Weights of a small masked spectrogram model.
Model: norm layernorm, depths [6, 6].
Training: ademamix at rate 0.0011, 14200 steps.
Rows from block 4 of a small masked spectrogram model, named by matrix and row number. Rows with one number belong to one channel. Each number is 128 + 32 x the weight over its row's rms, rounded and kept within 0 to 255. All counts start at 0. Numbers have three digits each. After the name is the row's rms in percent of the matrix's.
After each channel's rows are labels from the 100 clips, of 14976, where the channel reaches its highest value: "strongest on" is what is common among them. Only what is clearly more common there than usual is listed. The data: two synthetic voices taking turns or overlapping, over music, noise or silence.
# convs0: expand pointwise conv (model.blocks.4.convs.0.weight, 256x64x1x1), inputs 0-63
# convs1: depthwise 3x3 conv (model.blocks.4.convs.1.weight, 256x1x3x3), a 3x3 kernel
# convs2: project pointwise conv (model.blocks.4.convs.2.weight, 64x256x1x1, transposed), outputs 0-63

convs0.199 079:092184172173143145112133064101126120124103068120122081128139123074100149135117139172128100128148128114055107151154137220065171119128100149180089130133125187096102103149147162155155114158125129
convs1.199 093:130127149108110216131129145
convs2.199 055:129127131130128130127127128129126131127130126129127129133131127123129126129126131255127130129133126128127130125129126128127126128128129130126127124128129126127128126127132128131131126129128125
strongest on: reverberation

convs0.154 108:143097064160109084107098125132155108128127159100092158170119183149142109081180143152158127131113118141104095064138097106168137080136090063133061163175135126139119105088124135062155109096087086
convs1.154 107:150210135118158121142111148
convs2.154 023:128126132128127130129130126129127129118126135131128132129127130134128125126126125000129128136129127121138130134126130129128131128126128131132128123125130126134129123129129127126129131120133122
strongest on: background: none; child-like voice; first voice: child-like voice

convs0.42 122:194078103096088170115097108161173167168162111131122081181093044164167129111125131124116123188124150148119103126123072078144149103102089161120109119149118091121105162095199130162109136142113125
convs1.42 132:080071111097122126088103128
convs2.42 023:129128128135112128129131130133127128130126125124129125120134124137129133128123125000123124128119124122130122128141132134132135127124128127133133129128133125131135132138130141126129126131124125
strongest on: music

convs0.93 074:156120176155162139173063137168139161049102143120134101157091137116136129198155131133123193151133058134125066139087155134132171163114152093083144106170127127101141154153090151082158155107159136
convs1.93 077:098147122148203116149164127
convs2.93 022:128132128119128125129131130128121122128128125129131125126126125136127129124135128000125117127137129125133134129131128132129125128129130126128120126121131126124127133124125127127130123135131133
strongest on: background: everyday noise; clipping; typing

convs0.252 102:141093119143089157128131088096110098161145116176095140147154054078103109115067146163092177116085114116155080158137104080128144166124110118078135178124121141137189128099142121192114209145149115
convs1.252 085:101090121089184140083135140
convs2.252 033:129134130123130123126126128127129126122130124126124126133127131129126129130130128255133124128143128136127130126132129127125131128129128128130116127121127128129127122127129130128123120129129126
strongest on: music

convs0.79 097:168119093105084148146050181154115139135107087109096098101119079138098134135116110141107135109120100119131073117159124103076137158172146145068096124122051112195104115129126142199098189165126141
convs1.79 222:125138123126139123139222128
convs2.79 018:122125123120118128122132125126130133130131126123127122112130136137121127125123125000132119127137133133132134130130134127129130132134132120126123123134124134127131128125122123121130127123127130
strongest on: clipping

convs0.10 160:157172060077159067158120121094098130134163160188098125098094116055131146131122124194146184084155142148131160130148087119097122131206065123132153155148118125193107144129136113127149133113130126
convs1.10 095:177102160107167141106081148
convs2.10 187:124129128125129128129130128126127127125129124127128130137130129126125125128128131255128128128131126135129131127125124130128127130127128130128128128127131128131126128129131128128128128129131126
strongest on: child-like voice; first voice: child-like voice; background: none

convs0.225 087:128101068135113080095141125115172137111057100086102129137150140128139098122149185111133173091073147129075143085168134108139140090180132151136073158184127147092143127125142122117174185098085059
convs1.225 179:138219140118128116132108134
convs2.225 050:126125126129127125130125131126132132126129125123130131137126131132128128124130129255127127130129131133128130125122127129131133128125131131129128128127134125133127121128128125129129130134136127
strongest on: child-like voice; background: none; first voice: child-like voice

convs0.183 083:046100179145100163110166111105064067084089090097107151131092099109125132111153116100120097132088137156094127132154144161095118173138115098095156116114122098128137083129140218158097148188127094
convs1.183 105:130155162126094193125152165
convs2.183 043:127131131129128129126127130130124128128128123125127129129128129124125129125128129000127126126123126126131131130125132130129124131129127124129130125129131132128126124127127131125127128128125127
strongest on: reverberation

convs0.240 323:158093123141165222090104027136176151135133111135118154183100127130121127122175171166153145159102133160127074080138116116160152050108093110174095132149117113116113109107160120130160097127141112
convs1.240 087:156130187143100173111092147
convs2.240 046:130129128128124125129134124126128126122128127128126130120128129129129126126129128255126129128134127128125131130133123131125131128128131129128122129128126124132130130125132124130129129132132128
strongest on: typing

convs0.247 096:147177107085162127118166144156183095090141106162150107174143101138137154122137073066083089122166159129109165113125152146113135120080108124171105121105108105169181110153052163216110154112113118
convs1.247 078:151112150168114100187085134
convs2.247 191:127128129128128128128127129128128128129128128128128128126128127129128128129128128000128129128128128127128128127128128128128127128127127127128128129128127128128127129127128128128128127128127129
strongest on: muffled (low-pass)

convs0.80 106:088148177131128105121142098098085136116083088117116155114138134135088104190102121076109121139115078127060130175114152108145179125145167108144114222138105117178052091143151142082082152132129116
convs1.80 103:148201138133182125139123111
convs2.80 067:129127129128129128129128127129128127125129127128127129129128126126128124128127131255127127130126127129126129129121124129126129132127128128129126124129133126133129128129129131128126129127131129
strongest on: background: none

convs0.37 152:102097100090074113121164051124131131070118124180161116108140137108103080149103116150052105112141099173098068114145119187107129120130151160135150131108076118128118098065104129179175133178107095
convs1.37 089:110096177140088138170132085
convs2.37 056:126129128127130129127130129126127129124130129126126129130129129127128128128129128255128127128128127128129130130130131127131125133130129126127130126127130129128128126126126128128125129126126129
strongest on: clipping

convs0.216 128:084109119066170101063079096119107088137097145103108131126185132089156110117076157105152127170133148076145154133173114087105101136136076103129135146126110207161066138111142091107071090134132104
convs1.216 085:140217136122146132118150124
convs2.216 046:129125130126124128128126130134130128128129130127127130128126127129130128131127127000128131128124129125128127128125128129129131128128130128128131130126129130130129127125129128126125130130130131
strongest on: thin (high-pass)

convs0.125 085:162123147165111096160142103147152179099171134108089085098100049150226121132152127126132181152135133148136128092106115126072155097111119121137099088112125175200151104153093145126121080101096081
convs1.125 068:131211116105098116132110143
convs2.125 052:128127126129130131128126131126128127131130130129129127135129129121131129127127131255126130131130129131126126127126119129124131127127128131127128130129128126129128128130128127133127128130130126
strongest on: child-like voice; first voice: child-like voice

convs0.16 091:092090178098123206103102077151159102177124120149092128128114099167143132096054142075093148153124117149133085096154163182113115097115125127131182206160160135133173108113121095126139101143162168
convs1.16 088:130125121089097125162202134
convs2.16 087:131127128128127128130130130131129127128127129126128128127128129134130127130126126000130128128130129127130124129127132130127130127126126129130126129127128128125129128125124128128129127128126127
strongest on: background: none

convs0.159 100:101113115149183150117095142137147128083090152108177166139088101099065156110111145134174126118111117134056162130153170162139134120145170059141089209112138106125106160196128183118129091132097093
convs1.159 069:176100120142129133197095127
convs2.159 332:128128128127128128128129128129129127128128129127128128125127128130128129129128128000128128128128128126128127128128129128128129129128128128128128129127128129128128128128127128127128128128128128
strongest on: quiet level

convs0.115 107:082095108171118164105140067061141104159102104116137107117118128111157081149192111144146116154071104113037083141128135090125138113122119170107077149131113108091108124161170170163144124135071076
convs1.115 123:173125136198156103132100135
convs2.115 056:128127127128126128128128130125129130125130129127129128131127130123127125126128129255127129130127128134127129125121124127129128129127127131126128127127127128129128128127132125132128129125129128
strongest on: child-like voice; first voice: child-like voice; background: none

convs0.211 251:164105126165109174119121089202138152153177096095113179144069130140146188097151123144161131176108131139105082095141086108162122079127072123167112149177148139126140089098211144145154090143129112
convs1.211 123:147139136090133109056089121
convs2.211 005:125164158115129103087126160112138116088140160104136124070107121173138139127136124255113092147161136105131140134103110123116139121144101098127102137124185123176106121137115130133153097139135111
strongest on: thin (high-pass); high voice; first voice: high voice

convs0.107 199:167047093179145150055128091156104139125163129113127178179094163153100183098126161137118173155110155144107104049134100080160124055117094133152087146132127141151119117087124111119105110127141109
convs1.107 054:111077105139119071165119099
convs2.107 092:128127128128128128127128128126129129128129128126128128126129129132127126127127127000128128128125128128128130128127129127129127129127127127126130128128128128127126128128128126127129126127129127
strongest on: background: none

convs0.102 085:172133134032170169136171175090099143110138152161167134148130107168110169084111148101131127158129138115152169136154119106087137091113117084142117133131174142227134131158125122160150082071081134
convs1.102 075:140196135132113125099071121
convs2.102 085:128130128127129128124129128130128127128127129128129128125125130134125127129128127000127128128130128126128131129128130126129127128127127126129127130125127129128129125128125128127129127126129127
strongest on: child-like voice; first voice: child-like voice

convs0.22 109:078129131080126149104151090128164104103104085129162089111112094173081129044094131108145139077137106141200113131134130096119142146106158115150118102106118166091115119036142140138110045127126172
convs1.22 089:145124140113133102130215115
convs2.22 127:129128128128127129129128129129129129128128129128128128127128128131128127129128128000127128128127129127128128128128130128127129128127127128129129129128129128129128128128127127128128127128128128
strongest on: background: none

convs0.249 109:115110133064154174099110126153142084194088136147101144125122100150118116071077132090104168145148145135161164124204176128075173123158114134132134077206145129178136164144131131181151121088119143
convs1.249 078:139210136138153132143093138
convs2.249 127:129128128128128128126128128127128127130127128127128129125127129129127128128127128000128127129128125126128130128129129127128129128128127128128128128127128128129129128128127128128128129127127127
strongest on: child-like voice; first voice: child-like voice

convs0.158 079:145068125072185116087124143146117102120089176086176084108121137114172144127127198100095112162093115071156177187125117174125124121102166148196129117122173119142132139157070109115147104112089111
convs1.158 084:116071085120175127125160153
convs2.158 017:126119134136124126134127136119128135138139114130126128140144123127134121128130128000125129129137130127121120113116112125118136139119123140126121114139128118134131126123135120133132127138136114
strongest on: muffled (low-pass)

convs0.245 123:143111039202131103163110159142114123061072152141136137076122157100157173127161127089116094125110124136140133090163093109098188105166185127156145132139154122165165116096094173128083111168102108
convs1.245 082:105116111177146149096073096
convs2.245 053:124129130125126123128128129125122127124128126131125128130133130124125128128128126255126127129128127131129126129123127126127127128126125130128128130128127129128129127131129126130131127127133125
strongest on: high voice; first voice: high voice

convs0.146 095:149159130139106134149154132132126170112141193089077198162054151097099201175113111138166160131111114160110076127110118116099117128108110096114116154132114092180071094100143056104094165115121113
convs1.146 089:100114102130131113101198169
convs2.146 029:117127131128127122136125124129125129120132127123123129142131126121119123131129131255133127125122124135129135128127127125127119133127132131124128126133129133129123127127130133126126126120129128
strongest on: background: none; first voice: high voice

convs0.186 083:194098136101117126114138072080103107108065123135131134143099125162119101166136160170099115149170099141090123071160142097060176059123123108144123146114130124112129172088196083146090162182138115
convs1.186 082:113087083120114125148186164
convs2.186 046:128125128129132125131129125125126124123127129129131131136127128130127128131129131255129125126132126136125131128121128127129132129127126130130127128128132128125125127127130130130128131127129126
strongest on: background: none; mains hum

convs0.253 083:148138057168102100132113167161145117090067152155160128123067151089148143077089152156100135139150166150091164111182150124110093153106161129150128155104148083087185178184129174152154142163095123
convs1.253 095:143208160108132110128155136
convs2.253 108:128128128126130127128128128128128127128128127127129128125129128127128128128127128000128129128129128128129128128128130127128127129128128128128127129128129128128128127128127128127127128128129128
strongest on: high voice; first voice: high voice